From a checkpoint of a small multi-label image tagger: patch size [4, 4].
Rows from block 2 of a small multi-label image tagger, named by matrix and row number. Rows with one number within an expert belong to one neuron, the router's apart. Each number is 500 + 50 x the weight over its row's rms, rounded and kept within 0 to 999. All counts start at 0. Numbers have three digits each. After the name is the row's rms in percent of the matrix's.
After each expert's rows are labels from the 100 images, of 14976, where the router gives the expert most weight on average: "top examples" is what is common among them. Only what is clearly more common there than usual is listed. The data: drawn human figures in many poses. In brackets: how many of the 100.
# router: router (model.blocks.2.mlp.router.weight, 16x160), inputs 0-159
# up: expert up (model.blocks.2.mlp.up, 16x160x160), inputs 0-159
# down: expert down (model.blocks.2.mlp.down, 16x160x160, transposed), outputs 0-159

# expert 14
router.14 086:502552611520490405521521565539550461525456441508505535477433510540455523516428500566567524464450490530481518589590528568458520511552487461493499468516537490494561507465422422498423428522428503551475450593456504492467535400511440475487604432450544607517465539519545501466402500525505538448443432505532545504453425507537511531419522486538514573505470607488496585569416485533559440573522466511480440468454499512441552542520465409411550525515534368456535614456494476428562413451547508
up.1 100:466484594508419476459460544520431402566543539530524461505498518526460505478528534537599540483433455453620487426465519344564599518479514478480494524447526474606460415441554550468486523452498430562451477482465481426516624561537488508522516507509532505517525522517557439551562493543442515488558486444534565492520468454441523459468463528543500592417567511475589437449470468525400410452494570474520469485517456502450447484573534578576512405520499543406578416524469469523453535534531552
down.1 101:513453496487515529378380507443544493420519501468489520547470544446532443464469385419488422431614481523503449441512523507486538496442428512459466463480553505468547541550462499556542558533477440459502556484543440519566527576537512454516480585444526471423505553558543541525450551475499536501602436397459560488579554465494439542557470540476489577599467486422549477446538520586479490468496451585553444532465581597548481549485584547535537557550469472529414427570499506461428554501558561
up.2 104:496439494502386447412527467541571507556578529520431434511526472533423487571560504494555477477540573573544506535495517447540569509411504461509498537500365490537426531452626574512435519507462466458452457529445401499482531546535439485479505527413548497435520530504579492534458460511447429483551560492513531499567523589525499525572561443516424523549488493505509568504511526411530482431604553493546488559511427500437547441465494543547489476446436586412525426540582461484391519522513392
down.2 108:553553432481488560478505563489527516479471442471486463532444497473427497517407489444608485419515524527468545567457508479469498476503468630530414484556579457537538463439533557576425536490396489418568509453471508353483468478479442479509509568493538464442452511457563503597438561420552524463504449534520558528484548444508487538503641472451517557539536542467476518482438562616584438520546427528450481449497484537633508510471442552458490513536486523595447549505587486475443550508477454
top examples: purple trousers (33)

# expert 10
router.10 090:422509505501391465436453466463484496481510550476472647517473500561526532525398607467531498493516598428483496434548489529533566472608490504515550505547489528528553445468527497530431555565441455521443475490468487448508465492540559509537598524429578482558490523499562455490446519395458443438445484496522527522475507478443619543493537457451449595554472503566507605494445456461550438527482574590466485406507491519512628556511468543481503497485436563438459548405588511523434486476534417
up.1 087:581464475553525505427556528508508433481523506520474421442460528517524507458550577545437429553521500565493481527561523501564456538439550410458613652535513580507486556511478487394517463513533475501457527505528508569462554521448510532442391508551453517575451507513541566481551490493513570658516498541508525483505514474544516449483421503478415462405498497467588445529444507468477512517376522475406519488487509506455415501436600476524482460443515449499541553472384517445583518376489492
down.1 077:586478495428504640443505425493456530569542464449546515470490436475494636464536436527485419509497385583492508486497426485352519516465404523507499506479535477491510540584436499419472495494581539525495543513555483569468508573455455535578378575606456525510424479492506503468469517447395527519548544511485436598474475520431462476505493488494497480587523462447487537546497470551516532550402560476460516471378514515475476533543578501545523550522539462501393559460487561496440524511504478
up.2 096:556589537443451412485507483525467610451453519493494423474525505532524412398484475541474501468575471417445515575510417438507567462472547472463538453449510509461537532527415469514561541509585525534440567487527530565562495523479576603463495522431387640471512555511499504513448456524637495573516439498471450458469414464623455503499432533475535503542446487412514510496489511596460527534495402482438550510527493481547487521540466611531465540417502563517420508487507463534526570489477544
down.2 091:525449502568446481513404542613457602597566461533520505522466503468566501533510590458540547517432530468466534398548628401512431579530583530479449431490576398516474507447511519531492527475497479431490496487385444432486460505475535510573473551453454504453493492454446413479551480485456555450517522585608527483543557514529452531433570468504486412464500477463508496422459450495601411477489525485442579562570518488504532463531436583478492511448554492497588442442499434547496481446484483
top examples: purple top (34)

# expert 5
router.5 102:449584547440513505513435526449635530445445468528492541488498605570518414524534481432470581528399559476481603509485421542496480506529516553509457483512486482506513520505453524560524494461519424517502479511522506463502484457428408455528567535462505497568501496609417535523470559441498491430490483507496490469411543491424601526544489408450535563461465560518523604482561553401542472537566508495470525413542357537497547556467400472442412446382437484468519537457558558536530494460504512
up.1 101:528572470520489404509491484552522533518432560460467414534518552524497537404404511510461537518564493422555484585452489445488500509473470525493506552516521560574510540469487474518489531465554446557474595484532488417529519565391445504530427443509476495468634484507601477476486546487525478495484516456440536540464449470485546503486530596522554550380536541543528466425466439516419546519499488452507530501523382646562449481466480621509446467572428484393406536596507530485472512507412542
down.1 101:426516517402460564495439545453515456512468516509526537477481527482398522520459505473516577414436528538521488480518528514472465551511366570571526449582389543528538479490477582526590547499453412600495453459490497459432453478486464435490483476534573498488551367419537485405477556494424543556492444525462477546544475472502538447449509523491489542504524527587562515455569457532500538539645468530371499486600459574490511420467493455391544487469546483480475485547545510486542531551537591
up.2 107:467581447435407421491485397489482619481510535518489466555548525458514486466534507479426486487548455432423595541410532385460495470483465516521498422445537450446505456508470448494557479501499446537479545555480391521535472518423472623507492568414496562541555565464508451517504488518448562497563414472520482479497527482545497537466461594505533549507539444477524535460536473675478485538426453494539537528539394531455484538584516598505417541482479582514451484569510548516519538489386476
down.2 109:398520460536440478475391556454473555497529395504506468505502564517488432567466469467500541470424540481513578531502520520561468497529415581528487549519521489515364509517540543617577518531485507519531459449453369403476526396537499471525532499462583481460504441514494574505487557545432510492516530481551514451493461583477503475505500443470547536573515533491553559377529461616514506538612447552521578525599526497553493422425414534440409527516470495435520513489534443496573459498540570
top examples: black trousers (35); black top (29); bowing (25)

# expert 15
router.15 121:554504504513488590477524508469503478545357516447537416449539516430433568539449498454444491505535477450445453428445545473504577426408509563598560489531493527532473541439484508524556522527504514631434585468535537508599483502493483576416468392522573534469523404423568504503445473577592492591530430465498455507471573423449474490492531549494466579547539508449469521495501402527540450526540471406533475500495449491538493431483516498534600466585569492482476424555464459453449542550535467
up.1 094:493421431540456496493442457464500466549498495587613554464496554535594519532454520539442419587463513431572491445483526476517502517520613476489502537499471505494519553512480522507485608516428492533453564458497539451459532462501527594410464477544473545515519476493578474376447481432480610494506467471501562517416545466451546517483551432464436541551422524540539545485374468638498551501457467594468423385572515587494604454572520463480528476489496473467584477476487486462478525454518436
down.1 085:437515523355499423537507490548461511535600458620492513504495437543500499578563467512431590452466470475496465564490525487530472494544462570495533439483430483484455359531564475487566523584569425537409511517593555529573489560531545479457461452445502436536567553469504496523525487552505423440534417448496499491553528532532496515447524539515548556383585541525397553507442498587443484506510451554490570419472520533463424552573500472409439467406487528488403523501486476490505553536474495
up.2 102:435493412424505487443447465501516444559507480499523523470447502521514475459458464650599507535464444567540532561496462513639489412558479401471430475504537499462572492588556540556394473582450499425538533389453473460555488468558452412566552487544477457516470498543493501630531549429560489537546536479495522515512536492471574477538526431488501492427521453499456432487526572610491553562459498460485447437585503506450511552571503537500520504517438473435484567507618484556495437524531483
down.2 102:565514510530504550531451495526485518569543585508491451413473453485479582490503447548546576470552406570473460531541471556550391560532479590452495397542463396501589573583521496542514545479550539492569499473499539503476505476489489481486415530528464470495523507489421449494537516449608569567494433602507471403535470535591454501442520432532463470434486552532475473543460516527449547442555433451412418443504588596511471484452420490452481493479486365579443536458474440482495526437481567
top examples: star jump (25)

# expert 2
router.2 105:505452489432530499549469584509573500477576469505535555534429490417583420481549479449536466469472488488508463518487515552477449490528472544531425583505542564473468576554583472501547435549488461386518490552512559613456514499497590511480511545488409483493558530521480465540523512539466540391548455454427453502497524545588459564515500467450502407619502476490455530529575580378439515495504515553572466601417534468434558540428458492536385512353493482494460516535496575509508482498423482
up.1 092:525516485459503449473413547477463550496509502501568587551530576502516526472376464453485561441493489516434578441392528448468479599531467472502502477500598455492475434487480495516473575503526533504506445480512400446437506475487431438514567544536497586572523441507466491456589589446470526429431505527523548505537486552511665542518464468556571544471475591453505541538494447503414458476511381501475510425618439564511461527489493419426511539435496581454508545461534529593526430545504460
down.1 087:395403481406516447517502530440449465524550505564475457538571476528461430498476562509468567556511576529497569509516550470609485469538586492489450465479482534515390486537467496514507585444552469562486556490534467509449491419538533473470509554425547481446461497645465496468538466509383559479458475548494467470531556488537506472493520500450535419460532512481486525421427445573431461571524581464514604564657595470519499366523420551453452554476513468521456493553498477573516515513467501
up.2 103:528437478481478567455502454582538513525486540536476472568521562523547474573445523439486529587444449536519511579420466433518526521461522534549457536482522567690588549424557416520448480485486572462468463422585478530455419439513443495520540535482516528457558507557590443509511476584502452433511469533576460470448560421512583492574497440444501431516450523479453573540510446458460476473549443383513550460483448547454476523486502634574455408456505495426511514453492564525477453514495464
down.2 099:501476506529548590493449513542556481516455526582557519507626505574574500582527493532531537498481443477542492474460515513478573561506450549491483461499475540525502504495507559555602510568532393511478537546516496511594449463523493533512600501511572468543449463460516511507418447445387517412460517542408430466470577423434472473598479443452538521537544475585391538473489488384521525475458588426459513527517496462451465475366512439490466458503400490532527465517447368582481522563541483
top examples: black trousers (31)

# expert 7
router.7 100:549516418488510481481572512580442517564567363498546492511571503422555537511435441502573491451449404535536442559457510471526479493568439516517417478397563437526433421540528528571531504540519482389512503436561432457461514508584470443547542548602436498442418465519481454544586501506475436535460635494446534564535541526439511543511508584578453477498577442452460529406528526531599526485395521539508489479495495432482428528516511462456499542557486448492527476534529475486530485556536577
up.1 109:501507511486506462515437427500517524481511532608534472532568449591563502494573542443508417540507459609464556490525512488533488570536506473429511470541440527515443511474498537544438523416503501437585459497486443450504455548550517394611466474493409513507495409510552472600514520519548434524475546527344564546531497521425542446435537464549388392512494499575523525645512484510446481424479527452481612563551495542494474445557511542502532473449504481482379462454497497520507495539439424
down.1 114:527517479462532495406486506504601461428525544433512459493512503490523491569451589473511565448469633545452579477495539437424427391506414485547530530468364451448478501452566539556580558484510484545527418582454518553530477468503472454478445478479581544525447514418479572503568496509562465475454451464455494544520520466450488490515501449459559533509495495500478534573520567561486474514490522420475547559446476442433608542489463338468599507501550526434514501594489457511586508577536436
up.2 101:445444568618538515477494457554521441456409520456437439499535515470469502523551536447399447517546472523486581384529518534505538449485612448522508582541465547476496544447444461550503485444505550508443535541505494482491507508449536496397406457530618554501491454520543646431467507499491460521500503483523411595483494477446504446596525460480515570478436478544496493473516489481458521604546440479547573535459422467532526481564446522519486450509499633541521431497465567544644511453424483
down.2 111:533473541564445534478405541487467449451396526462545496469504531493443530487495526485499456461521437505537492419486510532462530515519513574534504573516578491548561481445532362500488481404468570540585492456573505454488406469492429458481476473507559534470481510390483458480460533547527516552519508528531495524423529367479510405523530591562543569603551464494558411435592405551534482586537476394525533443492468556584519423462524523588597449513552507559551498475583553433514499491484489
top examples: lying (35)

# expert 9
router.9 102:452576579553513502519417554484584527554479422368424587525488548560561456497576445483453509456443572525487452463516544629453462452521449490558453557536528497418566477532504449495502440525496458484529489531445524543524492437491436488514589480504539506501375499489391487410531521453487463450515446479429508507464480414557600460483541517489589529545533623505478518419562506524532531467472514599491523458467507478504535526554465413410441502477565506505476501448562552449526482523620432
up.1 084:484448477492524444453506485503488460500487431534598400591512497544459369516478560445502454505520435487440437601472512508570488506456483475528536473596537513500452447512474414587588523503571544426460533506595429441487529458447513549445496547484471473423442506550534492550514478499513519471490426482511527541526557541547527575551523411509499521547433554525526502451609380448424502473650477531465590454595459561444519456477534507442453535472518528490387469483508471564528590565529442
down.1 081:514398483448505471540419486566507590500490501435456503456491528471479538507431488539586572486460408548470543546504463549596495569490349480520445511560489390511482443557462514533511495503464455561544546357424480419489526533524449431609519570542507466370549432547441555523499539479524457506564565509502466480569465532513554460470515552402475512495505506507490523526595474504503447524592481550573499438569460577567530431529512466402492567523461472479528429443505594539471512508516518
up.2 098:536509433545550499547544483466543527467546520520443494423533466537482532470461542535537533471583463538568491502547523436494488468373497453477487458480492593495456614548521480522484475534503561570489433516607542528449477456408501506514425503576473541525464537433490636485465550507510505500534482531485444586515587433488435552492494466519472442451393489417484590528410427562486474415455447469361512516515433520596573550502583418515555523453567447524515478513457513467577537495516374
down.2 101:470488559513560468532596648436532456550555544576470467453481416569566474476512481465512523468542526491428525438542544505415512439520490558467348605504438500451444502543428503460455509497431452478428511552528568523465461453542512382489487379592439428548412468509445540463500435528521495452564475449467521479558533537543580489514499457556557413455511512469562582486503485404493454567472500553591439521522427469515536589513534477488591477484527525518545519544472508483500459524562483
top examples: lying (40)

# expert 8
router.8 093:536487567550467534485565456511542455508551447438461582497403471542486460554572491555437475426480531492525499529506483542463510447479546457505541454515493509489524539433541409399425414556423563483485478524450484484474519543493462407485560518426512486561462609583518550412454523486533535449528509531456544461470458542501566458544539500514453477467524527487474437532422605423513429492569521500570504415429511482460554535516413504513493554464479517466559655327533549458481384428527515
up.1 098:474474538516539524481521606481485464444387505486441534586522520538530542452523500442504541539509517461487483424571473509491516476520595487418709549504458552507458481577448521513547509545519528452461515547457548553519527518486568490382592439437527510559589446561526558575503460501469452504448506396374504467417445551444538524483463553514421469541436469500601509530487442457469491528487507494502555513497475513479542413363493506509488514407490496529440457478502599445497576451514460
down.1 087:442541401498534525535466560539561461476570493634577605501468509547580548486523361476541552462562472471505548580497470552476455550581536434383536506527492527454502511591493531530464482529406519398456490486506544495514428463544429421472549491486459461597510537510515469555499507497543455499473523509458548469445524518523618532534506377470440409377387479493586460508459512482429581559488480547508525488529500413477508487433438504517536514463452491479521540484556533590509450468484486
up.2 112:465567503537352480440372530518535507437551521484513510506486376590415514541499556460540534421577571488507548518362512366465532463436515443496482550440388517527423539494551527493467498517518529558478485637509442512571520507505474541540492499526562477579450560462590517496481550457466408477542502486475496506450518538560489545523468472468407591494498522510483564517442586450501496523484473448503531475568443549526515536443532564455505468502468549530454471471555524469470523576514362
down.2 116:465577467509446546524466559488484541416464496509530538513580529502485496483434565423543507449529511478481482457376549452456443527490535479611541468551517422533486503471544556578457515520522516494605482516454553393506522525462554522604546577514537539476530461594518446555394603517451464491508428496498526472552624501529419627533559442469492532481569491476525506385527523583504432461497504469513461429510469569493548557510473558449500582510441497516404507515601466475398489483468417
top examples: lying (53)

# expert 11
router.11 097:537613508505593498511458530443462463496590492555540608463451483555466544474399463466451493471533581446556546455533482608588453456439471429438468511455492498493505541557427511532453504502488436531592461489520552455479561388470482470538500514494501440504457469503494538454424524482453563539598439493608566506421482456511514519467480473476438538461493571516553424435529560518433464542466543616484434439539505601551486490448461580472552566481529440457512563394564491483534551440588485
up.1 108:507457493517465508568503465520431478507598489532524466453520408504413438573490465489544531483465434541547520514571469518353490488464500570494468450512408479496400485523584441470559529451569591479489415524468497520453605461551526543538490531456434552561467530468529482459480494601473539478566538526434554574459484573534417524435464503508456463475593568484610548503542478449412457416537457497503553476435515438441570458490452502445550469521617493467458482473545496591405540555582514
down.1 113:547561477485503464459498571503537477539581517513419527469443512567505438507554470506562518440430477565475512530547520416493496432569366447535470560477461494430498499560500583481586456574527541547495468570519519527415400473555466408464477442552488561470506559530410535428612525444488480522364503485461460434524507513498539532535434467493431448453495467606491422472485532489436529507537448564508580470545553418439500544494526405484495543547464467406560577553522537544540469614510525
up.2 095:553553625525461467478636568510456547468520477503492438421467487539537477467471461452431444459541507502490489459528490453575451483423475403482552518508485604471513563495509528566522493438593528560478577523464536494492513516434583506478411563471427561490565516534548495553446553457523522494471502579383431504506457537510506531466475525543505528401390537476499517501475514509529507359491444475542458536516534481612537577441397498445470535607397570497458461439510476539459603524478495
down.2 101:456468509413537433585543568473548577547541493522451463444573426498510431525511496559415617553457482505503498547499529477465483495555432452488451418515560554461546485478443526507559421547464414524454551535501476485446514473475542462513461515536467477511474594625436520499517434492419483412493478476528521424568585544600503583575460529521516459517515464492416597458395525512548525443443524540532541486480481517402488447579580389481453564443440514580521448558426465490559534504479451
top examples: lying (44); black top (28)

# expert 13
router.13 094:447554556469476523534513520480577466477542501463484620555484564563493431514482554552562582507437577501481518453515418576483546474558466489421511372486552537418517578514475521538378476505450411584545495584473464497460463510440507491555560537474521536502402461496495466585470521484422519445437461463505473503428450523462517552489505428415551532552491553440507556523438540547519444569471519509446380396487473521502539579518385510520481545542453468416529592462575600512502493487541514
up.1 095:531419487485444422442469476523531524540515536500522515498592596509494475404526596585487545517477537472458356480492516470529575457477581464493524471567479486561465507449535495466490600480514461535493534444467484470469559366525580530461546589496514487559610506528476461439460419443495466635552497502504527556424511527570439498450534604544471481443469517500630490476477610472443520515543508537458542561456499532507452432496466498526505405510575549538559407509497512437447564423486518
down.1 081:497516532540546559549468492408540552548513503416504603477493576572530560406521440547530456432544424454576550536480480507480455551503554472412477423509493459429523463494367499575498487503451541510472484446527594520500480545525499466573478500463370547464498601423483542550451507582497626511496545525509433449535458526506517446386496575465531465487501426498534463411457492512505493486567475592471499483634457496461479470514566523588560548522441418535560551455450487450506565477511453
up.2 095:494504484524497453459474448565438494496507539526439497420483556577475489572541559483523477592501540524509531456613441517445554476437504498525532516436518575474544485443555431447458529459483520548506507391502419468513590477565543449560441397489502492376444529588510503494558499384519427481596586517499517482521380484395609481482505477550465430485576509532536602511540476406535495443479486449509607511476435487571484443584547540520498525509544545433500504504422595548492464488501487
down.2 101:471501462574486478496435513460544384486530552529376506556442497464560453506527597439535418485473479614478400482482547420601443498418419474494548543467538588482491531515562555536556556491577468469418536487583455416426502487464482459442531504441533460433512548486595502525563573514501558487471382467446498478565477509489542449526514594563456497522473487457476448524519425480400506436598503484546443587511524546494500500545496564507462518527504511471498417448488486508408436584457549
top examples: handstand (33); teal trousers (30)

# expert 12
router.12 082:489497552532461512503539464506499503511471519480426538483550486596541539536491549585535506540481452531560480594565514537524497536554492404444534506608475480538574560467498412413407441467401540534538500488495562474585433566537514433527512432533584436531491536452471490452492565457477485464436476505426422401382430463450613436410482485552455531386547557534542577555502410503499488511512500552519433433449431580535487565541495531457564527491449502407505538473468552469543471499564539
up.1 089:534506470401516511376533479519599500495565490533426404505536578478475483412562444525479426490531519556507567491543411519505529480499511503465454562503465362494552529556550527416499531502498414411575502486499521517548546510493444480499485548447407433493525539537508543499457522498592481591513580515380439488483487448522443415520506474448454495549483492449534611556568532500518530566499472462441438603425498448568416507522476511574465475469468466537436511449495586541443618434541503
down.1 094:498433445373509526451395438623521466539579491472518475465551558505541442517483449525525497549581531549452471543478439460607453536523619407408445506498571497487498491608566532618532530494472421484447513497548527499533542465485514440445499526469502434563460516582489489583487468371586498472503580497458577500460547519495565506490439412470492501478405382462453470487490544478495536558516490522482483495524536565464461558530481495514462567513480540515469490473489458509403560394579493
up.2 093:452478556491411400438492477601479504502438576468474414520502466514583525525440554515516544563494478495579422472573560378548545475534495468475472412555508479556459471456514429474439543514527528504571477512405449499515611500548498531456517510532482473553495445490494500544519479530537632459493512485487544549482479485494514464496501505640566508486542513534583432459459412529410480533513547540491407544505410517455451508555459560470610486412584456431501381580425518480586496504541503
down.2 105:562443607521550579518514514451532568574528513531453446489477448560442527509509591421453518549468539486448492430537562612521478515477458464563550542558538480527415531415441482413454465400486492548504471432470503375472519510553442495566577468559467508468582438476496402493427426538474535493483463544586468501454500512448540518524562423449514523445550562526431492536559496437524418515539463432454522462544473513508577422491536578428528537502567518461470471474491508556597442373477544
top examples: black trousers (26)

# expert 3
router.3 107:407488496540452511390559453503437485534525531495483451473555500459412550531521547594464467504556445505416526522516495472505471516509478466482543521490477509377574560435479508545465434537527582616422520518440445509519398582459510513498428503489567463467460462543466530529580488444515454524489522485586413470493409575466446527555485496524544501474495498531411512611532499565437485541479373468563469499500426529575464584583428562586456529559469567593566453528476519577463473512427517
up.1 106:539514520465403477459527503426466585541496483582481477539468453532466463451477573550468506556544558485533437518556498396499537537394541503534486531523606519487456509513538426456545661507586460503461590627432445511407503516498514588493530435434508551453514521554481513431521518434443529411432540526463491507496479482459514518481375474588489510501473517467516595589450458541554509446512483523511503480465542507530439513594557552381403596526467421481463536523454455516470534461506505
down.1 103:483582547541477557465431521476532537523466548557507498490526606509524507523440520422564489516465468454524426430493415562372564455514583446618461485477480466495492551478526481419539510448580459553498462467521465486477434536584446574528512490583528566402383410556574505466451528557521550573456522415515549559485547474366514459516482502504558507520567530536533430455484503493489499421461486426474476581532440469522499535474505580492454561527463473450427493629531500514530439531592532
up.2 094:461535475498333437484489556575501608456438490604527508501450504542486470546540516535502437604502448579527495520613479487526549589503537444454514544574527498464545577453511437490510544477527430456506488448379484450436538455470540508509512567456512452494413501600471506447468572473450469439433519502534478514558447495599468530474521424558499570588497522520539558441505529589445568479508474581519496490531539487433548394527542533442398579460430493459481442491462498467503458409499471
down.2 093:454495519533592521511584503436503447456479530470483470476465410436527451552462513479540530461409494503547460455524470464455548479496483481546546474493393533534438537526533514504590506427522472487426360549535487552484468523542540495461472427512549515413548510477493565449501462551533559531526484443456490478603456487489519570448451519558540542459496481627523487465490491482459558513499487463419494638522517469450576511508368425508661503526531444469417545650500455478540504533544603
top examples: handstand (95)